From a checkpoint of a small text-conditioned image flow-matching model: layers 8.
Rows from block 5 of the denoiser, named by matrix and row number. Rows with one number belong to one attention dimension. Each number is 200 + 20 x the weight over the matrix's rms, rounded and kept within 0 to 999. All counts start at 0.
# q: attention query (model.blocks.5.attn.q.weight, 160x160), inputs 80-159
# k: attention key (model.blocks.5.attn.k.weight, 160x160), inputs 80-159
q.141,198,207,214,189,194,213,204,196,207,200,242,212,213,188,211,208,217,208,197,210,204,211,191,202,190,204,197,205,205,184,179,213,208,193,182,190,211,201,212,199,208,209,193,234,200,194,183,206,203,212,210,199,189,202,194,197,194,204,196,211,181,212,181,202,201,199,207,198,206,188,200,189,193,190,201,224,213,210,216,200
q.142,207,213,194,206,201,196,194,186,186,206,194,183,198,186,200,188,208,214,205,205,179,195,193,225,201,214,219,210,197,204,191,221,196,188,204,176,236,196,197,189,230,229,196,208,185,231,213,184,182,199,201,193,217,205,194,191,176,167,178,220,186,179,199,217,225,190,200,207,196,233,218,226,194,189,221,205,210,190,210,206
q.143,211,170,192,200,232,190,198,185,174,194,204,192,193,185,189,184,212,189,191,195,222,198,195,222,222,201,189,216,186,191,185,175,196,191,218,227,222,187,227,188,217,187,204,195,199,200,220,211,210,195,174,218,210,194,186,191,180,194,178,204,190,193,191,198,190,185,235,198,213,214,195,198,192,194,197,204,206,192,206,203
q.144,200,208,226,230,201,193,202,197,221,190,184,185,230,209,200,201,220,182,186,217,201,192,194,206,201,212,187,196,198,214,221,211,178,205,234,172,202,218,197,187,224,206,216,200,187,191,223,190,214,186,195,204,165,182,193,183,211,207,206,176,203,196,184,216,199,219,186,191,197,213,212,186,233,204,195,213,220,181,219,186
q.145,198,214,208,196,220,190,203,209,189,178,195,171,206,206,197,218,194,217,180,194,208,199,193,189,192,203,198,193,212,211,199,185,207,207,190,190,211,188,181,191,164,182,210,198,190,232,215,212,197,214,195,213,202,195,205,201,215,242,183,194,216,210,215,215,237,174,170,212,205,214,215,192,203,200,166,202,196,213,219,200
q.146,209,217,228,195,217,193,203,215,198,186,198,201,229,177,201,210,209,208,184,184,202,216,177,196,198,207,202,196,220,183,204,210,191,207,200,213,215,209,210,189,200,213,171,173,201,214,205,200,204,187,199,214,232,191,219,183,215,210,204,203,193,212,222,202,227,198,205,204,203,203,205,188,189,186,199,213,175,206,208,219
q.147,194,190,187,187,190,206,206,179,184,211,208,218,224,211,188,197,195,206,200,202,209,205,204,185,209,215,234,198,201,181,188,186,228,186,196,204,235,195,165,173,177,192,206,199,206,230,202,195,205,211,176,217,194,217,193,211,201,193,190,211,195,197,170,206,188,223,205,184,191,187,171,190,195,230,200,173,198,203,192,213
q.148,210,177,188,215,184,203,187,210,219,215,221,188,172,165,183,203,197,204,221,226,185,202,207,194,188,220,209,191,196,176,222,195,201,188,211,205,211,194,202,210,215,218,221,199,226,209,212,199,199,190,201,229,173,168,201,202,203,176,202,193,203,191,213,217,169,194,212,182,198,211,186,208,194,210,189,199,205,207,214,202
q.149,187,177,214,199,172,209,187,210,187,214,229,188,175,188,216,207,199,182,175,199,186,193,205,190,182,179,201,209,179,183,215,201,202,202,194,201,213,199,215,205,205,189,197,202,201,211,199,173,172,209,167,205,187,177,201,203,199,213,185,215,196,218,179,220,184,186,211,198,194,185,191,202,205,191,218,207,209,208,215,188
k.141,205,221,200,175,179,202,185,185,168,185,213,196,174,185,201,197,169,197,207,215,227,191,182,182,205,202,191,200,207,197,220,198,198,214,165,209,209,213,169,213,215,213,188,216,213,188,183,198,219,183,199,185,174,196,185,197,200,171,196,192,188,185,209,181,194,190,192,222,196,178,213,198,221,196,215,203,237,203,167,197
k.142,219,212,188,204,193,221,204,204,211,170,194,215,224,206,206,206,226,189,226,193,196,183,176,200,203,220,219,182,173,200,201,177,224,179,206,168,186,201,199,197,180,205,177,192,183,203,198,163,180,206,190,202,236,224,211,200,176,218,186,204,215,238,176,189,212,199,200,172,164,214,198,195,211,191,204,193,205,206,156,197
k.143,180,184,189,201,198,203,200,212,203,197,212,227,175,182,225,198,202,194,203,191,226,193,181,198,204,181,212,207,188,200,203,187,154,211,197,211,185,203,187,191,185,181,196,208,230,190,196,210,201,198,207,217,213,186,208,201,181,181,208,185,196,193,214,224,184,189,204,204,197,194,192,207,200,192,189,204,192,189,195,202
k.144,204,211,198,188,187,206,191,192,220,195,189,179,199,211,184,187,231,212,189,219,228,199,165,193,209,189,222,202,205,205,184,202,209,211,216,182,180,181,185,194,217,198,213,187,176,184,207,189,232,186,197,186,187,178,204,192,200,229,199,182,218,212,172,194,196,187,164,204,192,198,196,198,181,213,208,193,205,190,201,196
k.145,168,186,217,202,223,229,192,212,185,207,219,202,200,197,186,201,208,191,212,186,200,205,183,180,185,188,225,201,199,189,197,218,221,211,207,221,236,184,208,206,203,214,186,182,196,209,213,190,201,224,166,217,201,183,209,205,192,196,206,185,189,162,215,211,167,199,214,200,198,169,206,181,196,206,213,181,211,214,222,216
k.146,192,211,187,184,198,208,214,176,192,189,174,184,202,210,186,219,213,186,208,193,197,222,223,235,181,215,220,189,203,174,190,197,196,171,211,218,212,188,208,203,196,180,208,167,214,196,205,209,205,200,196,238,215,202,207,199,190,225,192,193,207,218,190,202,185,172,215,228,204,221,213,194,204,203,197,192,176,203,199,194
k.147,188,184,183,183,202,220,192,206,200,220,212,191,205,209,213,208,197,199,226,183,217,229,189,195,182,186,191,214,223,207,187,175,202,194,222,200,203,208,204,187,209,205,201,218,194,225,204,213,175,189,178,223,202,179,205,186,182,214,195,220,198,208,179,193,158,195,181,217,194,188,187,213,209,206,202,174,194,177,224,192
k.148,187,181,206,167,190,185,172,221,202,193,213,166,212,202,195,178,199,202,202,216,182,173,210,194,221,250,224,208,170,197,213,178,211,194,232,200,189,176,181,180,216,232,238,183,223,190,212,196,214,199,193,212,227,163,184,219,201,215,204,188,201,205,179,197,191,207,222,210,206,187,187,232,202,195,208,209,179,228,188,221
k.149,188,175,229,193,209,225,184,209,204,214,232,207,211,184,195,212,195,192,197,217,197,190,209,174,197,234,192,189,193,168,243,220,228,208,190,202,185,210,199,208,160,208,203,193,190,216,195,184,198,218,182,213,179,160,223,185,202,190,192,196,209,235,203,212,199,194,173,164,180,180,192,189,190,209,182,214,189,229,200,225